config.yaml
image_size: 32
arch: "vit"
qk_norm: true
inner_norm: false
moe: "top_k"
num_experts: 64
expert_mlp_ratio: 0.5
experts_per_token: 2
layers: 12
positions: "rope"
loss: "cross_entropy"
optimizer: "adamw"
batch_size: 64
warmup_steps: 1260
Rows from block 3 of a small image classifier, named by matrix and row number. Rows with one number within an expert belong to one neuron, the router's apart. Each number is 200 + 40 x the weight over its row's rms, rounded and kept within 0 to 999. All counts start at 0. After the name is the row's rms in percent of the matrix's.
Before each expert's rows are labels from the 100 images, of 14976, where the router gives the expert most weight on average: "responds to" is what is common among them. Only what is clearly more common there than usual is listed. The data: seven-segment displays showing three digits.
# router: router (model.blocks.3.mlp.router.weight, 64x160), inputs 54-107
# up: expert up (model.blocks.3.mlp.up, 64x80x160), inputs 54-107
# down: expert down (model.blocks.3.mlp.down, 64x160x80, transposed), outputs 54-107

# expert 17
responds to: the digit 1; red glow; second digit: 1; third digit: 1
router.17,110,197,176,169,158,149,161,150,224,201,144,228,189,292,184,161,274,214,161,239,165,115,223,256,228,234,170,211,165,183,228,187,233,140,189,222,162,233,184,186,185,207,198,184,199,211,231,225,120,209,156,166,231,249,190
up.0,100,263,213,223,213,172,224,188,153,194,236,204,172,206,107,166,250,257,241,231,157,175,260,156,180,232,179,151,192,186,188,206,206,154,172,235,272,188,207,212,183,197,214,232,219,150,264,153,256,190,225,118,216,196,218
down.0,086,170,248,226,170,187,179,257,184,273,171,206,200,237,223,245,161,223,167,216,88,200,262,200,198,188,149,208,161,203,184,244,232,212,201,124,207,170,241,216,221,254,193,193,128,201,163,223,264,275,254,188,145,162,225
up.1,092,233,203,141,210,203,212,174,192,162,244,156,169,227,216,200,181,202,197,241,194,188,118,159,152,131,196,182,138,93,183,184,146,201,212,141,181,170,139,202,118,178,187,217,243,271,185,233,195,233,183,206,192,241,207
down.1,103,247,235,162,190,182,293,178,180,264,201,250,241,179,156,180,195,148,152,198,275,237,203,265,221,184,293,170,200,153,219,187,202,210,158,224,164,222,272,192,172,245,156,169,213,248,233,165,167,196,212,205,178,162,141
up.2,098,195,217,227,222,286,249,139,210,290,247,214,210,250,206,178,259,213,196,221,148,195,135,210,200,159,184,184,197,218,244,187,135,219,204,202,158,183,142,201,126,184,287,191,155,232,264,163,169,153,167,256,145,165,206
down.2,105,206,174,201,257,253,110,209,260,143,184,270,234,126,184,238,228,215,206,204,183,178,228,201,146,232,195,183,202,219,149,201,155,179,111,212,158,189,262,224,182,217,210,184,213,191,259,197,169,259,186,281,232,91,237
up.3,095,160,131,234,167,187,168,244,232,167,210,149,180,190,207,168,184,153,164,188,293,125,210,221,226,278,187,112,200,210,192,179,135,260,209,227,211,154,179,194,200,206,188,154,169,241,239,256,211,208,235,205,232,277,276
down.3,096,131,202,179,228,204,213,186,187,163,213,196,163,205,138,152,236,223,155,102,196,237,191,180,211,169,229,227,205,260,129,217,196,211,194,216,200,177,194,190,145,242,214,133,195,229,295,178,165,189,185,189,152,174,200
up.4,100,265,300,259,203,174,230,215,140,194,253,190,248,241,201,208,165,183,184,128,172,272,147,188,159,212,148,240,140,231,157,197,160,219,247,213,190,175,261,223,174,226,140,160,248,216,233,208,168,173,172,197,275,188,177
down.4,112,167,194,253,234,195,215,216,156,279,278,166,189,303,192,238,191,184,190,266,186,195,218,250,205,206,120,214,183,196,223,245,189,201,243,192,266,214,188,218,230,218,248,205,263,189,206,157,178,138,176,157,208,230,155
up.5,099,206,209,233,185,202,211,199,222,186,226,203,177,136,154,235,268,201,209,190,261,199,192,95,176,170,226,127,196,225,203,201,178,182,157,164,210,162,167,180,193,174,223,195,198,177,210,216,152,201,208,182,238,200,203
down.5,103,206,240,202,170,201,224,225,242,152,201,199,160,171,152,223,226,208,181,220,206,180,185,289,241,171,172,223,99,195,186,188,220,208,174,234,169,155,220,162,145,144,238,158,148,275,227,170,163,197,210,250,192,224,190
up.6,098,137,186,244,207,215,198,229,235,161,151,219,206,257,147,248,202,162,162,135,216,227,198,198,187,177,143,247,231,138,180,246,162,165,179,186,204,174,172,205,252,205,153,174,250,216,171,116,199,150,111,160,192,172,180
down.6,101,223,162,203,185,151,232,195,222,246,147,205,176,172,170,191,257,240,269,239,198,160,188,224,156,159,204,267,267,178,216,209,126,190,179,213,158,178,145,221,146,207,79,290,149,206,180,211,175,193,267,174,221,213,216
up.7,105,220,232,211,254,214,182,224,303,144,198,215,301,170,267,219,146,187,192,248,160,284,230,171,192,198,154,139,127,283,174,216,180,154,216,236,233,151,223,211,207,193,212,266,238,221,153,179,122,181,208,201,270,174,149
down.7,100,149,266,257,189,122,220,138,197,130,172,155,200,160,247,188,246,266,176,213,120,231,180,184,205,208,258,262,170,274,204,219,219,88,127,224,214,264,144,191,312,139,220,186,109,230,245,252,127,165,209,208,228,208,236
up.8,094,234,188,127,128,184,176,95,163,214,242,169,122,148,146,182,240,193,210,163,157,240,175,208,142,208,161,142,140,197,257,221,162,193,234,133,201,217,172,223,226,178,198,225,193,228,237,170,206,213,217,164,293,302,248
down.8,104,280,163,198,163,244,205,164,197,177,135,201,240,140,272,225,186,178,145,192,224,169,176,169,236,219,200,187,144,216,219,127,215,103,194,135,152,198,178,213,256,212,229,205,137,198,174,193,160,144,189,175,186,195,223

# expert 39
responds to: blue glow
router.39,118,254,199,144,154,192,166,221,157,182,202,190,201,81,177,172,240,176,224,211,239,243,198,192,212,180,203,281,189,173,118,229,170,237,226,267,167,249,201,244,207,287,178,190,198,258,201,222,225,130,134,219,309,127,201
up.0,112,222,224,177,197,195,133,208,225,204,242,194,259,238,124,258,200,197,287,214,118,167,242,253,254,259,211,190,211,174,122,139,136,244,199,203,191,204,291,243,190,248,197,223,209,146,211,161,232,186,193,164,248,237,217
down.0,099,238,146,242,218,222,226,147,248,212,223,219,213,248,171,228,243,221,269,211,233,201,201,181,158,220,227,133,223,172,153,204,316,248,187,132,192,218,243,207,272,207,227,144,194,168,202,196,206,190,256,163,267,177,252
up.1,105,164,169,184,246,162,232,219,230,198,118,135,230,255,148,218,216,225,189,192,193,164,236,113,179,197,114,181,187,196,215,156,239,164,232,186,200,258,218,215,141,197,196,262,254,219,233,156,186,242,198,148,187,221,280
down.1,099,215,216,171,235,179,247,174,220,216,178,181,270,189,242,159,123,184,149,240,207,246,188,172,239,226,153,265,184,222,237,116,171,208,180,213,195,159,227,210,199,296,170,269,229,281,188,189,187,199,149,202,239,196,196
up.2,102,213,287,168,188,217,209,176,200,223,224,249,253,217,239,235,194,169,167,169,173,225,139,227,228,154,188,220,145,163,130,155,159,190,193,183,244,256,170,206,171,213,264,115,191,195,243,189,175,271,208,258,202,223,136
down.2,102,219,219,237,231,192,218,221,136,218,173,180,192,206,196,210,186,171,201,171,155,181,167,254,169,267,245,252,193,237,264,158,212,167,221,197,156,220,138,155,216,269,139,229,251,127,185,235,169,184,235,189,198,231,180
up.3,091,264,165,130,152,241,150,288,177,233,236,196,255,252,229,169,206,188,267,209,248,193,256,155,167,227,181,215,174,155,177,225,234,217,121,229,201,290,213,288,196,170,288,198,264,183,256,195,290,203,190,140,243,221,200
down.3,101,217,142,262,168,189,240,202,255,227,174,160,141,232,196,204,189,202,152,199,158,188,135,98,216,213,225,216,145,175,139,150,173,197,181,237,240,239,226,178,160,214,151,220,222,161,185,226,201,131,268,207,186,225,183
up.4,098,175,267,212,209,255,148,236,160,146,223,255,219,199,242,229,176,228,100,303,189,274,231,207,196,205,174,191,90,216,194,229,222,247,199,232,283,264,153,150,230,234,193,244,171,218,225,190,233,135,224,222,203,161,221
down.4,101,215,188,238,176,204,227,212,273,209,140,151,185,197,210,216,265,172,201,198,145,179,240,196,181,207,168,144,238,164,199,150,188,161,225,177,178,160,225,183,183,156,204,259,178,224,217,204,285,219,161,261,187,238,144
up.5,106,219,194,199,157,200,214,238,129,200,197,229,227,214,166,261,162,106,182,183,183,264,212,282,188,219,196,170,160,159,169,201,228,228,193,160,181,221,182,181,222,204,185,145,212,311,281,228,259,230,186,254,197,187,180
down.5,102,179,180,229,239,233,238,237,189,180,197,142,205,202,146,170,177,210,254,158,186,232,202,110,242,217,226,225,245,132,226,156,282,208,293,186,266,247,219,181,258,152,250,179,172,173,225,156,186,262,226,201,234,172,224
up.6,095,187,242,224,252,277,193,163,191,178,270,193,189,191,226,238,262,213,231,191,250,260,224,242,167,180,236,187,235,190,148,197,229,182,166,147,263,190,185,235,251,172,168,205,213,146,235,113,177,193,140,233,236,200,159
down.6,096,193,275,163,182,206,231,193,184,176,177,236,232,171,223,204,285,129,175,180,191,290,224,196,174,263,197,128,252,229,136,225,269,260,175,222,229,188,183,179,188,216,250,162,190,197,186,90,189,142,223,145,252,205,154
up.7,096,246,216,193,214,194,167,152,129,201,263,185,106,154,135,90,267,179,186,234,209,181,196,207,174,221,162,190,209,209,233,215,160,201,153,169,124,175,236,189,237,247,220,190,181,174,192,185,182,163,160,242,139,205,99
down.7,094,179,203,142,180,184,180,182,182,263,246,184,274,151,265,158,215,182,186,227,256,157,240,216,259,213,195,200,240,233,291,136,198,209,208,239,146,179,220,192,151,169,221,143,165,208,216,239,178,245,272,294,269,213,195
up.8,104,167,291,203,204,222,184,226,207,196,293,255,256,198,195,179,217,169,193,227,199,196,226,182,214,197,226,109,208,227,225,237,184,207,224,246,253,250,203,158,225,201,203,164,168,252,228,224,193,232,254,251,212,154,188
down.8,103,190,140,278,252,243,224,180,194,214,279,206,178,158,190,160,255,105,231,261,241,211,207,184,164,247,263,223,137,220,154,242,250,155,198,226,227,188,171,176,189,180,235,176,195,159,202,163,181,166,187,287,195,175,165

# expert 12
responds to: dark on pale
router.12,104,206,192,265,198,96,217,183,174,171,195,237,200,217,184,135,233,188,226,165,205,213,244,222,160,167,190,141,177,191,214,109,148,194,201,193,184,206,191,244,213,227,231,196,171,229,206,196,171,154,155,235,155,137,167
up.0,097,188,240,206,211,176,206,266,217,249,113,252,198,186,269,222,138,245,162,207,177,249,248,177,188,179,249,236,224,158,252,187,230,169,218,157,224,233,196,243,142,214,305,207,159,218,220,169,188,151,180,200,209,237,201
down.0,089,211,194,192,153,149,107,253,188,169,209,204,204,166,82,153,266,185,214,223,232,157,184,237,172,225,214,202,210,140,192,220,236,154,299,281,146,208,171,242,217,171,238,204,264,199,241,217,243,220,155,232,195,240,195
up.1,106,191,204,254,173,265,153,199,233,180,286,231,164,202,168,148,190,187,93,259,197,225,214,202,221,164,154,208,168,153,147,103,187,216,166,252,149,249,164,195,221,221,243,247,246,235,233,268,274,108,206,200,212,185,200
down.1,103,187,162,213,199,167,224,115,190,270,171,213,225,182,218,229,144,257,202,276,225,204,196,250,207,202,174,236,231,169,139,173,241,141,242,200,210,221,193,153,191,220,223,224,248,201,250,251,183,218,235,141,171,195,211
up.2,104,196,216,205,238,165,224,192,232,194,202,268,184,179,110,251,234,209,194,192,223,247,227,204,227,208,126,188,188,333,244,195,290,196,198,95,197,189,230,156,169,192,213,181,223,197,249,198,258,221,243,159,136,170,288
down.2,105,168,208,229,158,192,217,159,168,127,262,197,232,232,197,196,224,219,175,220,208,207,226,212,185,173,208,259,180,141,153,119,264,186,179,157,207,182,229,156,243,168,278,225,247,138,229,205,216,205,208,154,126,194,220
up.3,093,236,127,186,240,202,176,288,239,155,274,221,134,229,208,191,158,274,185,248,212,194,147,169,207,227,244,190,170,176,231,264,198,192,237,209,190,228,195,208,254,225,243,160,228,201,276,148,194,225,210,255,195,175,280
down.3,099,251,181,207,204,214,248,240,166,249,154,213,240,210,225,249,247,121,218,237,193,153,186,125,229,183,188,224,301,169,112,192,250,166,191,260,207,269,54,149,216,194,161,144,190,138,202,224,253,163,214,235,222,251,219
up.4,101,169,252,239,192,187,289,210,128,231,205,135,159,227,200,197,178,169,235,262,211,228,188,205,135,210,194,215,238,186,236,221,136,240,180,179,191,269,242,210,146,175,233,240,202,187,193,231,197,130,205,154,232,241,144
down.4,103,212,223,179,224,176,193,154,109,209,202,175,287,197,219,197,254,183,224,208,230,185,136,186,167,169,170,204,153,127,179,179,211,184,145,224,225,217,196,250,251,208,261,235,221,166,206,178,217,230,226,220,174,162,175
up.5,103,199,160,163,210,267,185,177,159,137,215,207,195,148,211,140,212,218,236,208,178,144,177,189,226,187,216,239,248,182,196,195,222,131,179,220,244,216,237,223,163,215,227,175,195,167,219,149,179,263,238,195,201,189,216
down.5,103,190,212,175,183,117,190,236,181,177,251,209,241,226,237,180,189,151,189,140,226,223,231,222,165,185,246,213,146,152,339,182,142,199,225,98,200,255,189,192,191,183,181,142,224,240,189,257,193,240,203,213,231,182,227
up.6,105,275,211,203,232,220,209,136,143,126,181,204,168,173,154,161,254,253,193,175,235,165,165,187,212,205,239,194,175,196,266,153,121,258,277,247,181,170,226,196,242,205,210,142,261,174,131,189,190,233,194,153,176,112,182
down.6,102,238,245,221,212,211,226,168,240,255,143,156,218,241,208,213,194,188,157,213,117,206,183,250,211,256,146,237,157,169,143,244,157,284,128,167,201,182,176,169,223,219,223,197,168,263,142,188,142,259,203,196,110,211,193
up.7,102,253,166,199,131,228,244,182,215,294,195,144,137,199,167,149,166,195,153,225,209,212,162,184,232,200,215,209,168,191,202,205,197,189,217,224,116,230,211,235,274,125,141,253,183,229,217,223,137,233,218,212,249,223,172
down.7,099,228,208,213,198,228,145,239,126,221,214,196,210,272,187,156,227,134,210,182,221,134,247,176,224,209,173,237,207,168,192,220,205,209,179,209,210,260,181,200,227,164,133,165,162,169,254,230,241,239,205,198,200,178,241
up.8,096,159,213,165,152,154,213,245,218,200,199,182,268,184,189,150,177,193,198,166,180,184,247,256,197,232,187,245,169,242,163,212,199,232,190,145,196,172,261,174,162,195,204,195,197,241,201,223,185,179,258,314,185,169,207
down.8,095,180,154,85,175,228,203,233,173,117,193,250,248,206,250,102,162,230,223,148,216,194,194,202,143,183,229,226,195,170,154,149,248,147,156,211,114,223,184,181,176,165,128,213,200,190,198,209,156,220,175,182,169,220,137